config.yaml
fused_qkv: true
beta2: 0.99
lr: 0.0034
Rows from block 3, named by matrix and row number. Rows with one number belong to one attention dimension. Each number is 128 + 24 x the weight over its row's rms, rounded and kept within 0 to 255. All counts start at 0. Numbers have three digits each. After the name is the row's rms in percent of the matrix's.
# v: attention query, key and value (stacked) (model.blocks.3.attn.qkv.weight, 384x160, the v third), inputs 32-63
# proj: attention output (model.blocks.3.attn.proj.weight, 160x128, transposed), outputs 32-63
v.28 099:164126121140118141100112097150113117135137090121127102114147165070150161135113132130153129128120
proj.28 105:101149138118088126159127127115165129165129143142089172089124100140101156072153118163141121141103
v.29 102:100102180153095152153171126141144070138139158130130156163155140129120133156169164152163098151139
proj.29 115:128176126132131114150121113104125105123118120173116110159119141154145132187126110117119139141126
v.30 087:112125166107175129111097113089099165161121141136071137126185102105110126114096137202131087113140
proj.30 101:103085081117182132146132105099120120144099119104116117104139089116122120130187206128142105109118
v.31 095:117125116110107127136108156108133148136135117129128136109171091093124141163148177150152081158111
proj.31 109:163131138158153137117157140172114133141090120193133133133132166137125123143155148158152105133095
v.32 100:132125105145147110120151149099106150128090115118125122065140134111098122141142126153142147127158
proj.32 112:129120134105152150156149116153131107089149117156107181107111129169076156143100122145134131145147
v.33 107:103127147095138106131167134129066121148130120114141124180124151116126118136168136114139175117133
proj.33 118:112142144143085110120105166085107127141147134142093139117120151151127171154073168166167104096126
v.34 092:155133133112118115161127137122149120108127143117151108173145166102126134162131150123165095138102
proj.34 104:138156091130151118134118133121139165160116147146119173174165123118124140155137127136126119113107
v.35 105:167135158098136149141124134131111131126131131155123108124155137129108148124120136186111086146133
proj.35 110:162065094132106178133084106126113169147129125164136138131108104087135129132152144110144130145123
v.36 093:093096128132135106156174119125113157120139128068086126111118137108136110100112088138134166150121
proj.36 106:104125104175133075101121131117121137102113105100174122082093127144140121159125130142126177087114
v.37 095:138117139158122108152097108133146095140082103142126121127082091129106174104109094164131110118130
proj.37 100:096138147116109183155145122117147138140130126117128088090067083155116128106119112120179093140102
v.38 089:142183097129151104102121144135133126136094123114101096144116138139110109087103147136113158142151
proj.38 105:102146150090104136128165116115118095149143130149149148110130145166136112176151172129100147167142
v.39 091:198127105126140157115089158097121114148127103115123141122121123120127152106139121123133136137087
proj.39 098:113137150097115142172118106126125171129072097119124177161118118119165087125115122133129079097129
v.40 105:139118131105142133119171146148127154097144147126120147147110100131118157203103130136125116130080
proj.40 110:131097124168123139120148162092152143119130144160151140160091124087137083169115158145170119122113
v.41 095:136110141077146130155163137138119102130117143085078114128161155149124132109105128157105162119116
proj.41 104:135113125170082101111130104086165149139134158159139074124159065154119119144160129109136125186112
v.42 101:118119142132159083175144143141119098127131111131171112117165116132162157119118119061151169102118
proj.42 112:140097130119130104123135126127123137110122113132091106083164144121127121091133085131124127090139
v.43 093:155149107159155143126123146109154187079161136141131123163158132126105144119101074131171128118110
proj.43 103:133091127151131192111132088143089188101141157119121139111137111119141088127109129116134103125141
v.44 101:127131069163148107129151126162151095132128141123138118158117151137107104124139118167135118136151
proj.44 104:126157139110164123122133165108152137148143177143138128122110105121101134172110174115085138133100
v.45 094:132134125114130141121094144135129116161103110150108091113165135127124124095172113133113133162132
proj.45 112:112135110085134135092109147116127107143120109151117108110149116089148120110093132123136159156078
v.46 108:084144117161110109126136140136134124156163127157129115135134126149118160172125140085118106158128
proj.46 114:128165159130111113116120138133133124133160168136148152159147123124142095135171153123102120124145
v.47 102:103153110129166112104152111180122096139137147172159091117137131182102103123196116138107126156123
proj.47 104:133098135117102102154089140140139141184186097128134147129133105112149121118130094123111111141113
v.48 097:079102117106142134118134128139094131160151070097112089124094103139133107128109133101181177126129
proj.48 107:095161121108144142140090139179185087124129133140160143110145120149170157112144105125166101133094
v.49 095:136143119147111100127086083126148119088148120124126098152112134096130186127133150156134116175132
proj.49 113:097108080122128165111130112149124123121113138131151128130126090114117133152160097142112099131162
v.50 096:153101136119145125127100089179132141122125135146141131123124163116156109097082173107140059109093
proj.50 109:160134114150117124115158114121108093118148115099146151141166132189079128157165105124132146114123
v.51 090:135135098168121148127146144163168173113117102082112140099079148132136103176115084124115127158119
proj.51 107:132121135138129128124122112131155107124082138171163142103127126148158094134172168087076155151157
v.52 101:143101112091119136117103124131095126152082146106175097133165121103133133164112128172168135116144
proj.52 103:129137142153184165104133087165135115165141112151120129119118143112087120172115089168101096139176
v.53 103:046111118146111175107119122108102134105169146110147113132105108122095111143157126096151131116170
proj.53 109:111091106112119138120136153124104153144150121127144074127145136134109132156114126126149131102173
v.54 109:116099140117147140132087093107109126146142095095128136099153075139116121119079132107125161081091
proj.54 114:115132111136142123102101153132172156110072115168105140104111125157094103039178118118115110082144
v.55 099:161117103154135115132122114155137132110121112115165116144111182088134145122190121110092150101143
proj.55 103:126170143123126140083158142085097148179121159135088134137148125132129136155131107165120126122132
v.56 093:159142123143130123173151145098131158124092158164136122154117152111138186131113150098135094126123
proj.56 110:116163121113166125117158123116136125129100144123139083127132149159189100116115140161154144131154
v.57 098:153133141072133103144138152138174119138144104110148101130148123121142122143117130094130149085088
proj.57 107:117096108149129146137117141156155158108137082123119142157109148151122124105108111134092097148111
v.58 099:158111151149173116111143155099140126147098122152099146115124128090125118170140158127109141089140
proj.58 112:140087148117098195132134092136115133162111102149138134132140138126135108103136102165134160127136
v.59 102:135118091123106102163098120153139138127156163133150132154173118110144172120137138149152066146169
proj.59 109:153120100109153109118144165116153151104155168139130153120155148124098136111086123100125102114091
v.60 092:163083136097142145121110088114169160116186111142131088156105156089142108177190158113115128151170
proj.60 110:152105158150146130141158121146111108081117116159128129140154114145123102140105137118109143113133
v.61 091:115135116130111119101157135146164122161114127080176129171149153193087112107132067137147123150129
proj.61 102:107095110146138134136138131172112122153192124107097117154129105122147153098144147137120108149138
v.62 116:143155107139128137163142136127125138124125134092098139147121138081133132126102142129051132132112
proj.62 117:165133109103143138142136095156123106119092115117129113098163072120104141147135138127123158104117
v.63 092:141175108119137182089144123134121141135154138088108159155165102110143109140097131099135140121100
proj.63 106:136123132132142133118130122111147078105147104116135139134136107123095154110146144148126078097122
v.64 108:172156123119150127147148134093094143154142139137107133104129137126144120135133137164120171157131
proj.64 089:140160063139119074148138146108115161152156098120171110142106128114131097159121118164143130114126
v.65 105:094094147121129093113153129180160111118138149135133084135125144130165091133131166113121183107123
proj.65 089:135108139082120162116095131140103129134114137113090126109110159110125095130115128153123119132185
v.66 097:091144122116138113133120161132149121109168124143137065105133145151091136103122084083095135096090
proj.66 083:177117113125115126100140099173116117136093127149114147134115149112187144135108171124117111125135
v.67 098:131134138144142166171116108093115100154088130153116118104143134088146156123118107108155100151143
proj.67 088:125149162167149093080114111124137069084111167091138141119156143123162083164150185120117159115117
v.68 105:130075138099143141141115142147115113114118133146091107052144152155148119145101110085106092133172
proj.68 097:125213167142117127142129149140122158131189128142139111149118129159129116138131159106111145134174
v.69 104:176121116149142109141103147106135168106111134152148146142129124134174159115051120131138094142117
proj.69 094:126150119105111168127167132121131125120148147109152144064138111083108112088134139088133093100132
v.70 103:093148175141129155148109140133121121145151128103102077175148121150103152125098095113096135091125
proj.70 093:143103137106114123088150115107136163165139147147137152134112080117166108132154120132148118104147
v.71 099:121149139106096155119123106124126119092167171130130162103094161125106112120128144129141137106127
proj.71 090:143094136154147167162136132090157132097162112112103133108138111136132097143157177090116105150129
v.72 104:109161163146074190060132116161111146158126130110096089102143141153097152159124120144136128114169
proj.72 088:119120079108120105102097155128114158111116119146141137128091100089157113071126108096147133126096
v.73 101:120145134123147068164106141130147171139125118116137107131159161122169115118127104120153140110126
proj.73 093:150114129108145141116101116166143134130093109121112133127077103116168137131151143111141104149110
v.74 100:110161133061138180153124132136142098151094099130141118121155152117117112117134154090118104101123
proj.74 088:169125131136189127130135142119140150157109126141136155111149120138117149103087137115145151103149
v.75 109:169154109157121145089083111128083145081141140167115110145126143108096164141118137123122112180148
proj.75 097:112088131118105112115187144119139145136126110104132108157168129172158122150135141145142115149147
v.76 099:133152113094117185170168105137128111098105167099130160120129129156136141123157105157132136131160
proj.76 090:066135168136128076122083122123121146122142166106112126133134149147127114129121166129133115155158
v.77 099:151080140119098084128100127141142146094070175112118162155143171128103138131138107172100137109134
proj.77 086:160128150104159120105138150078086101126075136141105106130083132140130128102110095129139131145126
v.78 099:129160104180130163122147145100112173152149142076115138137139121141173151129075108117148155175135
proj.78 094:132071129090150108087164119124135146124130162157135116138134128071136101109153092111125131110115
v.79 097:142132078112183171105162129130089131141129138142110133105107151171111150144103120131103151154118
proj.79 086:135176132126148104120151131098122103156099148124145110093134090141109130155116162171156144144120
v.80 101:149082149100140106164137146114113112128171131120167130119103150167134138121137129099118101119140
proj.80 091:127160113132131105150119104132110134075132115165145109147126139140128131092138110146153133169136
v.81 095:151133153153148148107148125136097128175126120137153132117139170141122113158118089126126111077132
proj.81 093:152115131149172156129105125111117131078136134132169123143111131117083096145127124082114142162139
v.82 086:136132111158111094154067125111135177124160139152156124155072118141160099092143108123127137100098
proj.82 088:169184128121118125157145140112128095094110122144180097140126130130122143193088136126099086102175
v.83 094:149110127124081128129152133114169139138152108164155086159140153119100116101098141157130161136085
proj.83 087:108163141110128141156122127124123156128144146107123158130129112142118115183108129144152136124155
v.84 099:128169110077113128141113123102154112142152194113132129107121136129105158156143103103129142123084
proj.84 090:148094127087182120108135112163148151063137111141170118132166102135123177134116102132187131124099
v.85 102:130120169137094109157111114104107142123109128155137133138134117141121125088131141162122099147125
proj.85 091:124140144133110120113105156135149147107099133129110126096151149118121130155129104151142082107136
v.86 100:096108138124168143140093110184114154111113110165094140133187116115174147138070118123130140184104
proj.86 090:096110120130155130139173119149133095137113123101102123158145118133110142140127109097142116113114
v.87 107:117126102084081191098130125114099149142125118110087161083077139144117122143107090125089113089132
proj.87 090:140152136144161122125124111152145160119113110129132139087120142100102141131143162103140146123098
v.88 100:140143138151096157127187127095166139191160133130087079160135126154156130134106141148128146138102
proj.88 096:129141163078133126126135175138087153109136158132133143124139115116115128173089131129148117078125
v.89 111:132148146107153148139100127140091165160126160137109119110169133129144104155185158136114151072147
proj.89 093:129183115133120102128151099171132149126122139118116135161160119152088139121068121112132127153136
v.90 095:152132153115152079114121128171095122124124081123095119096111156114106129182117132116148100147126
proj.90 094:129093078117143138111136099123144154153072115142133094137147124136133129102134145109146143094106
v.91 096:130147120141098120114142140140100121149124133155108136100098135133157110122119120116150160110140
proj.91 085:104089125141115104132143141084130122126124136135118147128142151102132162104125113171120130166155
v.92 111:112144106153152086125121126121147138103115121137163109141127118096135140115160178126134114135137
proj.92 097:169100152120134136131156111095107131162144145125123087077107169129107142111096108147125116109080
v.93 093:155144179145130129156168161096160129136133135168118123141117110068185095169169158105135155096100
proj.93 082:144101102105118166127108122168139137108129181125150078118125107130096149113129172127159109142139
v.94 101:118128165109138167124117073157117096120133110124123171143151131144115159168071169151142151137113
proj.94 091:154070165119149121122106143133155127180197137095096151103109096111114139122134112108110176121162
v.95 099:136111125183109141117106089146113122141151108168119162134129101098135130134121152106118144128101
proj.95 088:107126152084096157108135152145104115172116076102175158109146112173111131159122134115152108097105
v.96 101:141124093108108130120114134133133122099142126101129127135124088166153132060191121140134126135109
proj.96 086:101121150094143145108115150155111138107164090177135145186148114136124143123122089164152127115103
v.97 096:137184074145127132127151126113106093152148137148121092118138151117127139116099125118106139121133
proj.97 094:151103101147156087159121141116167128110107117125130174137147134086164127156025140151090144118113
v.98 099:120156147140107122131151173169098161137110153150126140101135159113136121114112069099091152088128
proj.98 092:113117162095106128136140156082132109102104088122100170153126098153115125125181186140145116134093
v.99 095:146108162088134084124113133125104120151110147162149159091120110115142117146124116171098089120124
proj.99 085:164161152119127100141128120149152158147166100083123142150149123109076087120140094126144141124113
v.100 109:165105144134137126093142109117115130105139135157128111159133157147167121146149165132170101147119
proj.100 094:128153120108152129157107135136150117136138145146104131121135112127132107139104089085125131109139
v.101 104:115140091148131112131095124093133120126135117127119121102089139129129192119198114060135147131138
proj.101 095:100116134090140124103130151086091104124144081116122124157133124136135103163099131084144133136155
v.102 098:128136150072114091138161107128125116131166122140176124099110132105129127144139114120172152103102
proj.102 093:112133128120125118140152089151112076104132121088113087130104101090135106090147097167136140132142
v.103 101:110144137139095074150131150104122114147133122108111111162124141105094121150069136168178126147100
proj.103 087:122153092111128134131124153115125092139114110133155132139122124091143131124144113101130136131131
v.104 103:094111111140160094123101129157141106155167106110069161117094123145096177151126138133128160107144
proj.104 091:120157143131119113094128136131112136154114108151144116090126132091132105109135097146113140133159
v.105 108:172123116130099135081123138131079133114120103097121172119087136143160144096112112133138076150106
proj.105 099:106128136116131158116153112107160132117124174119163129176151152146122136163118109119120151161122
v.106 101:144129140125088092116161127117174159124125133124114129149092091098117161100091142084154102139162
proj.106 087:105079117128122140099155105149121121141144140118144100092120138126156171146142153110099113148086
v.107 104:106167132128151115115187151152113120159144126096092095077158197108134120122114112133179120118151
proj.107 095:122114115147203124105136128162132110110118159109131145142153125084176105149114130131155113150123
v.108 112:152117183107101110119136114086132107104179130132109101133158149171129108127147163145122076144054
proj.108 099:110151118081093080081125154162145146124146158117147193143140110125100152137132127135119145150126
v.109 093:153134146145139102122164116133103127123173143156119108106117124137118152109153112154094132146117
proj.109 089:115110122152165123160118111144115162085088085135136137129154135140128126193122139133112103149121